python train.py --arch="vit" --model="multi-label image tagger" --dataset="reaction-diffusion patterns (Gray-Scott)" --train_examples=47500 --image_size=64 --crop_scale_min=1 --horizontal_flip=true --norm="layernorm" --norm_position="pre" --hidden_act="geglu" --mlp_ratio=2 --head_dim=16 --fused_qkv=true --bias="all" --qk_norm=false --parallel_block=false --inner_norm=false --patch_size=[8, 8] --conv_stem=false --layers=8 --width=384 --positions="rope" --pooling="mean" --num_labels=24 --init="kaiming_normal" --residual_init="none" --optimizer="normuon" --muon_scale="spectral" --learning_rate=0.016 --momentum=0.95 --nesterov=true --orthogonalizer="newton_schulz_5" --adamw_lr_other_params=0.0022 --max_grad_norm=5.0 --max_steps=14700 --batch_size=128 --epochs=39.6 --lr_schedule="wsd" --decay_fraction=0.3 --final_lr_fraction=0 --warmup_steps=2940 --weight_decay=0.02 --adamw_weight_decay_other_params=0
Rows from block 5 of a small multi-label image tagger, named by matrix and row number. Rows with one number belong to one neuron. Each number is 200 + 40 x the weight over its row's rms, rounded and kept within 0 to 999. All counts start at 0.
Before each neuron's rows are labels from the 100 images, of 14976, where the neuron reaches its largest size: "patch colour" is the nearest of a few named colours to the mean colour under the peak. Only what is clearly more common there than usual is listed. The data: reaction-diffusion patterns (Gray-Scott).
# gate: MLP gate (model.blocks.5.mlp.gate.weight, 768x384), inputs 192-383
# fc1: MLP up (model.blocks.5.mlp.fc1.weight, 768x384), inputs 192-383
# fc2: MLP down (model.blocks.5.mlp.fc2.weight, 384x768, transposed), outputs 192-383

patch colour: black
gate.486,184,267,262,176,213,188,180,212,215,156,168,212,252,229,206,210,197,271,182,190,214,246,203,237,252,152,219,195,222,124,276,213,175,187,176,183,263,193,216,185,280,213,209,285,238,187,126,157,165,244,165,198,220,151,237,182,200,154,152,156,223,220,250,221,159,185,159,248,207,228,197,183,142,210,196,114,135,199,195,142,222,259,245,266,215,248,223,156,224,255,197,191,218,167,224,158,127,234,157,256,87,185,209,242,197,217,149,257,196,183,130,236,185,264,186,183,210,179,197,248,144,167,214,138,229,248,243,202,178,225,167,188,237,236,226,184,197,235,204,205,178,170,223,205,174,203,198,269,182,143,190,192,190,205,216,149,230,204,170,176,178,154,190,128,260,195,178,241,221,151,220,242,167,196,243,233,209,261,167,243,188,183,181,211,209,201,165,223,180,176,227,198
fc1.486,215,113,183,248,244,165,251,156,119,223,223,199,184,165,218,202,202,191,168,228,197,137,155,194,116,165,189,246,230,232,191,176,210,217,188,172,204,188,145,280,188,220,203,178,177,189,295,178,150,172,203,241,158,243,177,231,184,196,199,183,148,202,175,151,223,189,206,181,213,150,208,214,224,205,154,227,276,234,225,180,154,223,164,86,255,289,207,238,217,181,252,263,163,303,232,235,232,179,232,180,275,187,142,164,164,185,244,248,171,182,271,129,171,180,253,204,278,202,224,197,197,240,232,214,144,161,287,215,158,183,161,208,161,87,123,193,204,174,204,219,242,182,168,205,145,203,193,200,212,175,233,179,173,196,226,233,162,224,127,164,175,265,215,308,147,165,188,207,243,201,202,182,186,244,206,214,255,211,240,183,155,171,223,212,197,271,232,138,247,200,179,238
fc2.486,222,238,147,266,240,168,165,218,186,143,193,199,151,190,207,197,237,183,198,210,199,184,146,180,134,154,254,178,217,215,192,214,203,184,208,182,184,236,193,175,146,252,148,156,222,143,145,193,285,146,175,166,202,202,235,199,194,171,208,145,262,212,211,235,251,250,269,253,266,169,167,177,253,169,221,197,212,223,216,245,190,184,224,179,253,134,212,217,163,223,191,214,184,226,197,235,168,204,287,177,196,293,117,204,199,185,182,174,191,187,234,84,142,203,275,193,180,195,154,268,240,195,181,189,222,205,264,140,165,148,164,264,163,199,216,246,236,171,209,270,208,121,225,192,114,188,196,233,242,208,231,207,178,181,202,184,191,144,163,154,151,222,183,179,274,202,208,149,190,116,189,170,193,281,178,212,214,213,151,236,283,159,195,251,152,260,151,178,153,143,216,161

patch colour: black
gate.482,229,196,214,186,270,197,214,198,184,202,176,218,170,228,159,250,170,249,214,135,208,146,242,214,174,129,229,177,231,173,207,234,184,216,225,207,223,228,209,161,224,153,188,224,116,194,244,178,155,179,189,156,197,197,205,204,260,212,226,172,184,155,240,243,201,96,204,181,241,203,194,183,176,220,216,206,240,160,187,174,183,176,247,197,206,248,163,188,166,233,240,174,182,227,176,241,173,204,228,181,203,175,243,211,236,256,244,206,194,175,188,211,171,259,176,168,203,162,171,222,187,148,123,135,201,239,228,294,194,172,171,171,238,268,184,210,237,258,217,166,171,197,183,161,151,267,176,179,245,231,239,142,203,209,232,177,301,195,232,194,201,211,202,218,198,169,196,253,196,205,236,214,204,183,246,156,222,138,120,196,223,124,95,152,204,293,156,191,218,128,211,249
fc1.482,224,242,199,231,224,200,222,228,160,212,223,229,209,207,228,198,157,225,226,178,216,99,145,254,178,230,288,190,254,170,220,203,157,202,155,158,194,293,201,238,164,163,211,226,208,181,216,243,199,243,181,259,270,140,188,220,310,148,204,190,272,147,154,143,197,195,224,220,238,160,242,251,171,163,224,213,255,273,214,181,188,245,210,190,127,179,209,216,166,184,268,158,139,146,178,205,223,172,201,201,134,131,178,241,171,191,197,145,199,191,190,156,117,190,256,182,174,173,173,202,239,128,126,216,184,160,173,227,135,223,220,188,167,195,220,158,213,208,184,307,191,221,231,198,194,189,222,232,227,161,228,186,195,152,157,246,160,170,212,209,251,247,169,267,184,140,209,220,128,249,250,253,205,232,201,185,213,166,209,260,175,114,146,138,188,213,151,167,310,179,221,172
fc2.482,240,183,204,271,279,213,120,215,178,198,196,177,272,215,317,128,230,243,170,216,230,217,148,207,248,172,173,186,189,154,246,136,215,211,229,220,185,151,157,217,180,179,123,192,202,162,148,193,152,216,180,243,253,286,154,238,181,158,142,116,273,204,235,208,179,172,198,120,211,164,166,200,199,250,75,215,207,132,174,183,220,189,174,194,216,133,190,196,204,249,264,197,265,251,188,217,207,172,226,228,220,244,233,190,210,206,197,151,232,200,172,203,218,196,198,287,232,273,176,209,189,289,227,158,239,262,256,217,247,234,204,179,221,189,214,214,231,209,229,225,234,168,179,200,172,174,195,121,269,233,135,220,225,213,168,234,182,148,219,235,219,205,231,127,135,234,190,260,218,170,163,230,209,207,142,178,193,185,241,194,184,265,214,171,220,210,178,253,183,199,185,165

patch colour: blue
gate.90,219,181,178,171,198,166,216,228,186,253,203,194,273,211,146,238,207,220,152,137,210,167,168,206,236,233,292,145,151,306,195,211,192,247,234,201,206,234,216,166,256,200,186,230,206,155,127,246,228,185,170,163,182,218,241,145,107,160,189,234,227,244,260,247,256,235,158,218,186,139,163,240,261,225,199,157,218,243,188,250,210,204,173,215,226,148,196,171,261,161,210,159,191,128,151,216,203,219,198,180,168,171,234,184,162,215,92,179,182,191,196,187,152,255,253,200,184,210,137,142,205,265,248,182,206,158,211,187,212,202,197,149,202,255,154,220,162,161,225,210,217,239,242,179,221,235,285,197,225,196,245,237,202,182,264,185,225,197,194,182,185,196,216,209,213,198,268,233,176,185,234,193,193,218,129,198,217,277,159,239,187,151,218,168,151,244,210,192,129,144,229,125
fc1.90,218,239,239,224,255,234,168,168,218,182,209,233,150,194,172,255,196,170,212,281,197,261,152,134,170,175,186,287,173,155,172,169,264,192,188,160,145,201,265,205,114,174,254,208,169,289,253,205,225,255,250,215,242,184,151,230,295,169,226,225,223,155,158,205,198,170,215,235,201,279,243,214,237,217,168,197,142,157,223,142,212,123,256,231,180,137,187,134,157,209,195,257,212,142,182,197,248,138,167,216,139,174,197,222,172,276,290,212,266,206,192,163,259,232,166,131,167,214,228,179,204,215,237,197,130,290,155,239,235,210,193,229,263,202,221,165,219,160,160,200,181,156,236,204,132,155,170,214,148,169,212,131,218,194,195,163,129,202,195,210,175,193,207,151,220,175,176,131,174,234,215,164,295,245,231,197,202,123,277,127,220,156,222,240,228,173,210,240,243,172,142,213
fc2.90,201,178,125,145,131,248,229,223,220,157,225,212,182,252,206,181,198,226,240,152,214,146,187,195,157,281,219,154,221,137,222,152,177,164,238,145,221,187,166,184,186,132,152,122,278,250,170,202,150,147,223,119,229,184,211,168,246,245,244,199,139,228,216,178,226,223,255,157,218,188,230,209,132,149,225,200,183,188,190,153,233,222,159,124,184,160,170,214,209,263,227,184,226,259,229,192,161,163,175,154,197,286,152,180,192,224,193,254,209,235,230,156,199,212,222,298,207,228,281,151,270,164,164,177,143,152,265,178,207,194,151,175,197,163,166,215,185,247,218,247,254,153,198,253,239,207,199,265,211,278,153,188,206,201,186,260,227,147,262,232,195,214,221,192,157,145,252,191,201,218,196,254,180,242,170,167,188,170,167,171,201,165,145,164,247,187,262,167,205,205,176,199

patch colour: blue; purple
gate.587,207,214,219,239,154,207,198,198,222,210,240,229,301,169,149,110,226,131,226,216,129,183,226,199,232,247,188,219,190,143,275,199,240,237,216,176,151,147,136,101,226,165,203,176,241,127,210,168,221,200,194,231,104,249,172,212,245,223,187,199,160,115,200,179,160,211,235,228,154,256,132,315,153,256,170,181,263,178,248,217,237,199,253,180,226,120,200,179,123,208,208,201,118,212,176,162,186,210,207,184,199,217,198,193,248,298,196,121,201,154,144,217,208,206,158,206,179,162,173,221,176,173,301,169,233,201,328,224,148,208,214,197,247,199,186,141,210,186,174,212,255,201,192,186,113,207,219,220,250,242,151,242,235,207,252,222,176,268,215,185,162,166,171,138,161,289,263,242,181,234,210,228,180,172,206,247,250,187,123,169,184,261,147,209,208,213,187,211,162,261,173,174
fc1.587,165,236,212,243,169,205,154,154,207,162,123,264,246,200,181,146,246,200,161,183,249,188,200,174,208,179,214,206,167,161,220,258,264,132,201,254,182,223,139,184,257,275,118,221,122,177,245,195,239,224,235,298,192,272,199,163,184,226,220,194,198,189,217,144,204,247,192,290,193,146,203,132,225,273,209,212,242,182,231,230,199,167,213,190,258,175,122,192,154,225,242,201,193,160,187,182,169,181,180,130,242,259,216,214,178,238,188,214,161,199,138,222,198,219,154,198,169,243,223,227,238,217,207,190,201,266,256,243,212,202,168,218,214,169,155,70,124,198,177,223,238,178,193,175,195,233,215,255,213,179,154,239,206,194,194,178,214,155,253,203,267,210,173,127,219,200,211,285,173,144,186,220,193,265,194,223,245,126,212,224,268,192,165,241,227,205,197,176,209,194,173,174
fc2.587,292,242,202,220,163,188,233,185,166,247,170,171,172,252,146,133,242,183,126,218,205,222,186,221,136,232,193,209,236,182,204,250,135,217,204,194,226,156,213,212,214,191,248,177,263,153,228,200,312,219,237,167,163,202,164,283,261,186,110,144,211,217,161,285,181,195,172,225,173,133,136,197,174,168,231,189,205,190,190,159,209,238,191,244,190,198,155,183,193,236,213,166,98,232,237,159,158,256,144,206,203,215,295,225,179,203,157,210,188,203,148,178,290,127,189,162,107,213,171,223,183,147,221,189,193,217,237,147,184,190,220,190,198,210,170,263,248,194,155,219,243,294,282,195,123,144,171,207,263,209,258,243,240,170,189,240,199,177,160,239,230,188,230,207,211,162,233,212,243,253,161,159,152,200,254,129,168,193,186,140,94,171,175,215,265,193,171,225,231,273,286,178

patch colour: black
gate.366,209,182,180,226,202,237,223,196,218,247,162,232,303,188,128,182,220,197,219,245,205,205,264,185,206,213,228,146,185,245,144,149,222,92,247,190,173,161,99,165,223,221,213,202,205,256,126,215,218,157,298,218,212,128,187,214,204,179,190,177,158,170,214,237,193,173,165,172,238,214,161,280,194,198,183,273,227,198,262,183,201,195,235,198,268,254,201,191,175,233,232,164,144,246,225,230,169,234,234,261,168,200,185,223,284,179,179,257,232,206,165,185,156,208,117,245,189,229,221,148,184,232,231,217,200,218,258,190,194,228,191,205,206,219,204,174,172,251,151,219,232,230,107,221,207,161,144,241,175,184,160,213,248,195,101,157,209,236,114,193,140,169,189,178,212,221,118,241,169,201,170,207,183,168,213,144,212,232,168,150,124,217,343,114,253,149,215,191,169,184,165,265
fc1.366,157,142,157,201,169,168,243,256,176,273,242,203,276,147,166,235,152,207,196,215,225,229,216,186,135,225,236,178,238,224,109,200,182,177,211,180,197,127,126,189,218,210,242,196,191,234,211,256,177,227,197,171,216,183,133,231,188,234,177,140,179,187,168,242,165,118,129,151,201,159,201,185,202,179,241,236,168,189,234,202,202,176,213,215,199,157,206,178,264,229,173,150,186,251,188,187,188,304,277,208,195,185,195,248,183,210,178,220,178,209,210,211,193,158,207,219,201,175,125,176,221,166,239,248,199,193,121,195,130,214,262,264,160,293,137,137,244,209,183,222,239,206,156,263,253,222,201,176,159,184,123,225,260,235,203,218,227,164,223,239,233,208,177,128,146,227,203,267,211,255,261,201,184,195,190,229,238,217,178,167,131,198,206,166,163,156,177,201,191,226,251,202
fc2.366,215,156,156,197,218,197,183,176,225,222,158,197,225,171,218,226,207,156,183,227,201,214,182,159,144,181,169,213,227,165,238,205,198,258,157,210,215,181,147,160,93,195,207,184,178,179,167,204,242,138,156,151,190,152,120,182,219,165,222,192,141,175,199,262,322,197,185,205,190,208,189,159,311,241,140,210,205,272,217,200,216,244,212,255,242,184,201,168,192,223,229,271,173,131,158,247,218,176,138,145,213,226,210,290,216,136,173,199,277,223,181,165,259,213,243,238,237,205,220,99,160,172,138,156,191,193,179,199,158,234,215,229,183,136,198,240,270,132,132,214,202,218,191,263,237,149,187,190,208,212,222,184,167,207,237,152,233,273,206,261,182,196,175,199,192,219,145,284,238,176,234,237,212,176,169,118,158,115,155,197,232,233,207,250,199,134,113,178,205,191,154,214

patch colour: blue
gate.754,256,251,216,208,204,269,157,190,226,141,185,186,192,231,182,225,268,192,199,273,270,151,208,301,200,235,164,219,147,199,163,189,223,220,228,225,218,146,73,228,238,299,229,180,132,168,183,176,241,177,203,186,225,146,162,221,193,173,116,154,263,196,174,251,187,228,242,331,149,182,184,240,206,148,142,244,155,164,245,146,191,216,141,198,188,185,230,197,187,210,270,176,244,186,146,190,195,259,115,215,120,181,258,163,183,184,145,181,118,189,191,232,174,176,191,225,200,231,233,197,215,162,119,149,215,229,166,257,176,189,145,237,235,243,206,171,208,195,152,153,200,204,209,213,231,127,253,161,127,171,213,235,144,232,187,179,210,184,167,218,254,205,179,268,194,258,256,213,193,196,278,186,179,243,162,198,168,244,219,181,164,219,241,220,193,234,231,174,252,178,210,210
fc1.754,259,188,290,168,263,262,146,204,197,179,215,159,303,192,219,165,240,152,162,187,175,170,230,173,181,123,200,192,179,202,186,243,213,173,170,181,207,245,80,169,200,220,137,261,215,240,206,239,227,148,147,218,232,173,153,172,92,246,208,178,125,167,223,210,231,230,181,176,212,233,231,258,191,229,148,174,198,282,196,229,214,236,243,182,207,197,163,201,231,197,122,174,135,216,140,272,245,184,173,236,155,166,219,228,230,161,216,232,259,178,250,187,194,197,236,229,203,188,198,190,106,225,217,171,169,204,145,254,189,239,220,142,111,210,122,202,138,186,261,207,153,184,231,186,216,262,188,274,167,198,183,179,171,220,215,235,166,199,226,260,187,230,241,170,205,201,130,280,171,220,156,179,202,186,206,196,196,218,174,198,237,172,218,207,234,188,303,260,152,256,203,147
fc2.754,225,179,183,201,158,179,158,213,209,214,181,147,241,235,202,226,173,229,256,187,170,234,154,162,197,165,243,182,155,229,214,202,235,233,174,214,189,183,269,226,242,198,263,173,208,237,216,127,201,178,282,175,158,228,235,164,224,153,193,238,233,183,239,146,204,221,186,234,221,207,213,243,245,245,291,202,187,187,256,237,200,164,203,160,215,229,204,232,234,149,210,165,141,265,209,246,203,194,230,185,226,227,241,227,171,207,120,185,154,293,204,207,184,112,275,203,183,214,123,239,252,174,221,165,226,215,175,144,185,189,237,160,226,192,164,171,297,255,135,152,151,157,158,157,125,189,106,122,198,209,262,196,127,201,220,179,225,252,194,208,197,173,142,238,229,242,214,124,181,161,145,216,196,142,162,169,239,191,206,152,189,186,218,180,283,170,162,149,248,181,241,258

patch colour: black
gate.702,215,193,220,210,167,173,147,187,209,200,202,209,140,252,164,167,130,188,194,220,157,228,241,250,160,272,199,194,213,144,198,137,247,206,228,220,151,125,143,262,222,210,222,216,187,110,217,163,171,204,177,188,195,252,188,185,296,183,208,249,210,184,142,208,284,179,173,194,132,227,186,277,230,189,258,201,188,120,204,346,214,258,101,229,228,144,209,230,180,129,194,78,243,216,172,173,180,141,140,249,266,172,202,224,209,151,158,237,208,173,261,124,178,188,196,150,90,232,133,140,219,147,206,252,159,231,200,182,167,194,221,195,188,208,175,214,135,220,207,182,268,225,229,165,210,245,197,187,235,208,229,275,174,148,167,240,176,236,215,170,174,215,257,187,164,255,187,207,231,145,194,154,232,254,192,215,246,171,215,255,185,197,185,213,235,194,180,199,125,203,158,258
fc1.702,213,241,154,168,142,115,230,275,198,203,128,244,210,200,241,236,186,168,158,180,178,191,174,226,149,264,134,165,254,131,143,160,220,161,241,240,205,129,195,159,179,256,245,250,148,140,267,209,265,209,204,208,117,205,213,240,219,196,238,172,194,141,195,205,195,144,188,231,253,201,158,195,209,254,214,194,219,146,172,224,248,199,184,253,167,215,228,309,236,216,161,146,169,219,192,220,198,211,254,199,182,178,177,176,215,201,155,221,188,191,226,134,226,189,213,128,115,173,212,227,225,190,181,195,103,258,135,152,103,188,220,177,217,242,204,217,146,202,184,230,203,206,190,202,237,249,184,263,205,203,170,174,291,181,201,148,188,199,236,107,155,165,269,184,193,305,188,253,238,215,185,235,226,236,236,258,183,298,184,241,237,168,216,197,223,192,247,216,150,237,231,270
fc2.702,189,184,206,221,203,221,198,215,193,230,140,210,195,155,207,188,180,149,129,209,252,244,222,152,173,104,180,221,175,262,229,234,153,143,169,203,271,179,202,273,162,231,200,240,225,289,176,152,180,198,197,180,214,246,154,212,172,166,179,200,259,199,228,267,179,120,176,210,216,144,141,234,286,174,236,95,216,144,240,199,204,227,125,279,235,168,250,215,199,192,154,170,167,226,232,252,225,124,197,225,220,223,130,255,209,189,176,216,196,152,89,232,162,154,210,228,281,235,158,243,202,154,219,186,225,154,297,236,216,159,206,246,235,174,208,179,245,153,186,173,179,182,188,200,150,216,250,244,217,216,281,237,192,198,155,177,277,233,223,224,187,219,109,229,192,220,202,238,158,185,186,231,152,203,229,184,144,170,227,176,223,189,191,157,224,173,205,215,193,230,182,156

patch colour: blue
gate.40,205,144,211,218,226,248,150,237,246,191,217,180,247,195,239,216,204,191,168,185,135,161,212,149,177,213,176,213,205,239,210,192,206,276,211,166,226,142,174,226,137,279,179,212,180,209,176,192,131,207,194,229,182,181,144,257,152,185,217,189,193,156,189,191,167,192,274,184,194,215,182,238,155,189,214,190,235,193,155,210,219,207,194,209,200,233,215,235,219,219,164,92,213,159,164,223,171,209,214,173,194,183,241,67,201,216,163,176,255,154,275,284,204,239,208,193,192,255,192,192,223,209,75,197,218,100,213,208,183,209,211,277,181,208,181,223,130,223,162,190,214,218,171,208,193,160,185,160,245,273,177,227,144,255,205,161,207,228,205,193,176,114,140,247,172,198,315,213,207,208,198,174,190,173,231,203,231,244,198,220,303,187,307,212,166,232,205,178,156,91,209,276
fc1.40,264,215,167,212,171,161,159,195,137,183,194,221,175,276,212,125,163,227,169,225,208,218,253,201,229,222,196,194,222,173,199,237,134,157,200,153,215,265,214,168,267,113,183,216,225,239,241,201,230,201,222,144,218,226,220,142,236,236,146,153,178,227,225,172,188,222,158,174,217,205,188,258,176,196,197,195,117,193,200,205,162,187,204,176,259,180,219,181,178,190,211,194,178,177,242,157,240,234,166,177,135,187,158,279,172,231,238,228,121,246,228,121,256,156,198,243,123,173,231,211,189,203,205,139,196,261,176,175,210,182,216,139,137,284,156,296,247,147,215,221,166,216,172,249,190,265,216,209,208,79,257,163,167,161,194,194,229,217,181,203,174,310,223,195,174,206,190,162,199,138,262,261,194,258,280,176,222,241,243,199,135,214,153,171,276,262,213,236,164,240,134,215
fc2.40,169,168,203,194,203,191,233,215,228,252,236,141,160,216,188,165,125,202,213,220,168,218,203,116,169,231,183,285,177,197,181,201,159,214,217,176,225,172,150,214,168,185,184,204,253,201,180,234,238,241,159,308,135,102,220,177,185,216,257,202,219,198,201,220,234,176,187,220,203,179,203,211,226,216,256,189,211,185,225,161,164,196,204,205,152,229,150,227,242,229,219,100,188,204,178,169,222,224,150,173,175,176,155,202,247,191,195,111,248,233,291,243,184,243,188,217,189,183,203,167,147,245,178,192,170,181,207,155,180,261,240,245,179,128,156,245,222,261,232,213,154,249,197,167,188,148,230,233,220,179,242,212,229,201,196,169,206,181,249,104,163,179,198,213,230,190,256,234,156,215,210,209,162,218,220,198,163,251,173,211,264,221,240,276,199,129,195,153,208,243,245,213

patch colour: black
gate.297,233,183,171,169,255,289,264,93,200,207,232,199,218,137,204,186,181,158,246,207,222,190,204,185,181,247,205,241,135,239,230,188,152,262,226,245,178,194,270,161,228,174,204,223,198,224,222,186,223,251,179,223,287,206,161,214,167,174,236,218,213,195,171,163,139,202,202,170,188,224,195,169,118,201,117,217,180,161,173,238,322,220,133,157,182,134,219,175,184,192,190,246,197,151,234,192,206,219,215,188,153,151,203,185,258,224,218,175,175,165,198,143,184,158,126,140,199,205,182,274,218,169,254,224,174,183,211,253,218,278,204,187,195,134,190,241,258,141,159,200,219,168,137,168,210,186,218,205,193,172,187,145,160,147,234,184,255,244,171,203,148,193,199,267,126,181,231,221,187,264,163,169,238,172,267,246,210,137,169,181,153,155,193,241,206,192,58,237,188,258,188,191
fc1.297,212,194,183,230,226,232,274,164,258,288,167,213,188,210,148,242,190,259,238,181,134,149,153,228,147,208,178,226,233,157,246,239,157,123,197,158,167,214,186,228,151,207,234,137,229,194,154,195,202,240,185,218,175,223,165,233,243,223,268,250,250,178,192,150,127,234,173,196,199,197,164,208,219,207,246,178,239,262,201,221,204,210,290,209,191,204,210,151,202,297,171,187,145,309,194,252,185,235,148,215,252,261,158,201,248,191,178,217,204,209,218,261,227,209,169,268,249,134,195,205,189,157,184,141,163,221,166,213,103,213,218,224,186,197,202,247,219,166,168,181,214,156,157,248,220,194,189,182,202,214,187,194,212,190,226,224,232,165,286,280,270,162,200,135,236,198,210,207,134,235,62,202,195,199,167,211,171,181,202,189,156,220,121,196,237,231,228,191,107,157,161,157
fc2.297,219,170,194,206,250,192,215,110,183,183,220,212,266,93,205,148,239,122,127,195,239,221,221,199,220,236,214,249,150,189,227,163,254,257,252,119,241,273,285,150,176,172,166,251,227,224,177,208,272,133,222,232,232,234,148,177,165,190,130,114,224,189,200,224,159,199,176,216,212,180,224,227,185,196,156,222,195,169,272,249,246,163,160,241,194,202,256,205,278,199,202,169,165,173,146,216,158,143,217,170,192,180,232,188,223,202,192,209,172,249,169,155,131,139,128,166,178,251,239,272,222,222,234,179,228,207,163,250,173,191,299,194,235,131,290,223,202,181,201,204,228,177,141,163,180,229,262,175,199,216,200,172,239,227,204,262,193,251,212,159,193,215,228,182,189,211,201,122,272,311,212,284,193,205,173,177,244,200,232,197,235,204,220,293,163,195,179,231,177,202,209,251

patch colour: black
gate.243,182,155,135,237,170,187,196,261,179,168,184,203,219,207,152,301,200,222,251,224,223,215,197,194,152,256,180,152,203,153,174,153,281,215,195,255,197,156,212,218,130,193,161,131,275,260,281,190,229,237,254,214,153,176,231,189,220,162,191,209,195,202,184,157,273,166,143,222,174,173,190,223,187,219,183,286,220,202,201,179,159,216,145,230,169,233,174,233,201,224,157,241,243,186,118,272,265,169,293,214,176,194,253,239,240,159,239,242,169,262,198,179,161,194,192,170,201,167,161,193,224,128,183,210,204,205,177,232,187,199,264,185,215,202,189,193,168,107,167,164,275,173,283,237,179,241,113,177,194,198,222,209,185,240,208,245,188,132,163,208,207,179,199,154,215,283,122,272,174,189,204,184,245,170,123,273,220,163,216,158,252,156,234,292,175,222,194,247,270,246,156,191
fc1.243,147,168,227,168,210,200,187,186,208,285,165,178,211,241,189,199,216,211,207,156,184,224,213,188,189,111,279,208,252,185,280,171,177,191,183,138,167,154,218,198,213,168,139,273,204,257,249,172,167,201,204,181,159,189,217,200,197,140,198,144,244,199,190,159,198,214,182,244,193,206,203,187,228,190,204,207,242,151,212,266,87,190,151,170,205,267,193,261,262,184,159,268,174,199,139,183,215,218,212,201,226,188,267,222,192,174,261,243,183,151,156,164,200,168,223,213,205,313,153,81,189,201,230,191,230,178,207,287,221,184,231,225,171,247,199,143,144,182,194,172,182,164,157,224,188,231,181,192,172,200,251,123,181,237,246,226,192,216,122,217,194,198,177,183,297,173,224,248,179,152,143,225,176,139,164,218,198,186,214,228,150,205,197,213,276,232,204,265,186,189,262,222
fc2.243,184,169,271,182,237,191,189,215,211,163,280,265,283,188,188,242,206,256,171,160,196,274,211,147,165,159,153,195,218,167,194,219,141,277,212,225,238,270,221,257,221,226,200,205,210,236,155,209,187,151,199,246,231,258,221,204,250,150,153,226,160,181,122,182,217,138,193,167,186,221,194,208,227,207,242,242,155,173,191,277,119,217,266,196,252,200,163,194,143,136,178,206,266,271,162,160,175,250,134,244,190,154,198,200,237,93,228,256,176,184,227,227,272,223,208,214,228,280,156,165,219,152,175,190,205,184,209,201,159,116,242,210,184,175,247,168,232,137,124,148,240,205,230,247,256,248,125,232,212,212,229,233,222,205,177,211,206,100,225,236,195,177,137,174,202,221,107,182,144,262,233,146,207,236,191,188,206,207,201,125,210,239,242,214,198,168,245,234,154,122,178,139

patch colour: black
gate.328,211,188,172,217,212,230,228,241,180,267,197,163,209,235,127,184,185,139,246,170,209,221,185,220,197,251,205,189,228,208,233,210,233,195,235,195,226,191,176,149,235,171,284,200,65,163,195,235,199,234,162,241,159,234,186,212,154,275,284,182,116,203,220,181,157,250,143,150,186,247,210,226,283,217,247,191,95,275,174,177,224,232,162,234,260,186,187,248,198,215,102,190,204,175,171,228,129,234,227,158,206,188,187,177,105,227,145,210,225,223,227,163,183,178,161,208,172,153,206,228,199,170,219,218,152,209,190,169,194,175,195,239,179,163,243,224,257,196,165,214,184,147,207,187,196,170,282,175,200,303,185,122,223,184,258,249,243,207,207,198,166,139,148,225,197,164,173,196,201,123,178,227,277,220,192,181,133,247,176,256,202,187,156,270,134,172,257,219,283,162,168,244
fc1.328,163,220,202,183,247,213,182,267,199,202,241,179,199,202,190,143,164,243,210,172,226,227,221,97,178,168,200,225,211,213,205,218,301,168,222,197,238,224,157,137,260,199,225,129,160,140,171,171,134,252,154,241,218,204,248,256,108,149,197,156,181,214,214,153,161,238,167,200,184,295,220,159,138,187,215,170,205,239,242,218,181,239,168,162,215,209,189,174,223,187,195,200,192,127,188,293,268,271,222,211,230,286,183,188,200,216,193,233,274,199,246,153,244,186,205,178,166,227,240,190,209,189,179,283,164,187,166,190,179,145,125,203,254,210,222,221,134,221,173,212,155,238,214,185,183,225,217,217,183,205,211,282,207,184,279,226,175,202,138,272,178,152,212,165,218,194,231,216,119,179,182,250,220,239,245,231,134,191,152,189,180,203,230,234,253,199,195,186,213,103,220,123
fc2.328,187,179,278,254,209,206,176,227,195,272,274,190,168,219,181,225,158,220,187,217,317,171,199,192,165,266,160,218,263,171,149,223,235,238,237,159,284,190,243,234,115,179,252,207,168,192,228,208,165,205,184,191,153,166,261,165,276,187,225,159,200,171,220,205,151,216,207,191,201,155,312,278,264,190,229,193,155,148,201,215,230,186,190,204,216,181,167,163,251,250,208,161,157,151,99,197,181,113,178,228,158,164,265,251,214,168,200,196,169,260,214,215,200,189,216,175,157,209,195,221,143,160,229,155,232,202,234,122,183,179,167,196,195,133,175,233,202,172,154,191,302,217,242,215,211,186,252,195,181,205,217,154,204,234,223,269,203,236,220,209,181,165,176,175,180,197,217,227,238,159,156,192,212,212,211,178,122,285,138,236,210,192,215,158,173,186,283,157,248,214,260,277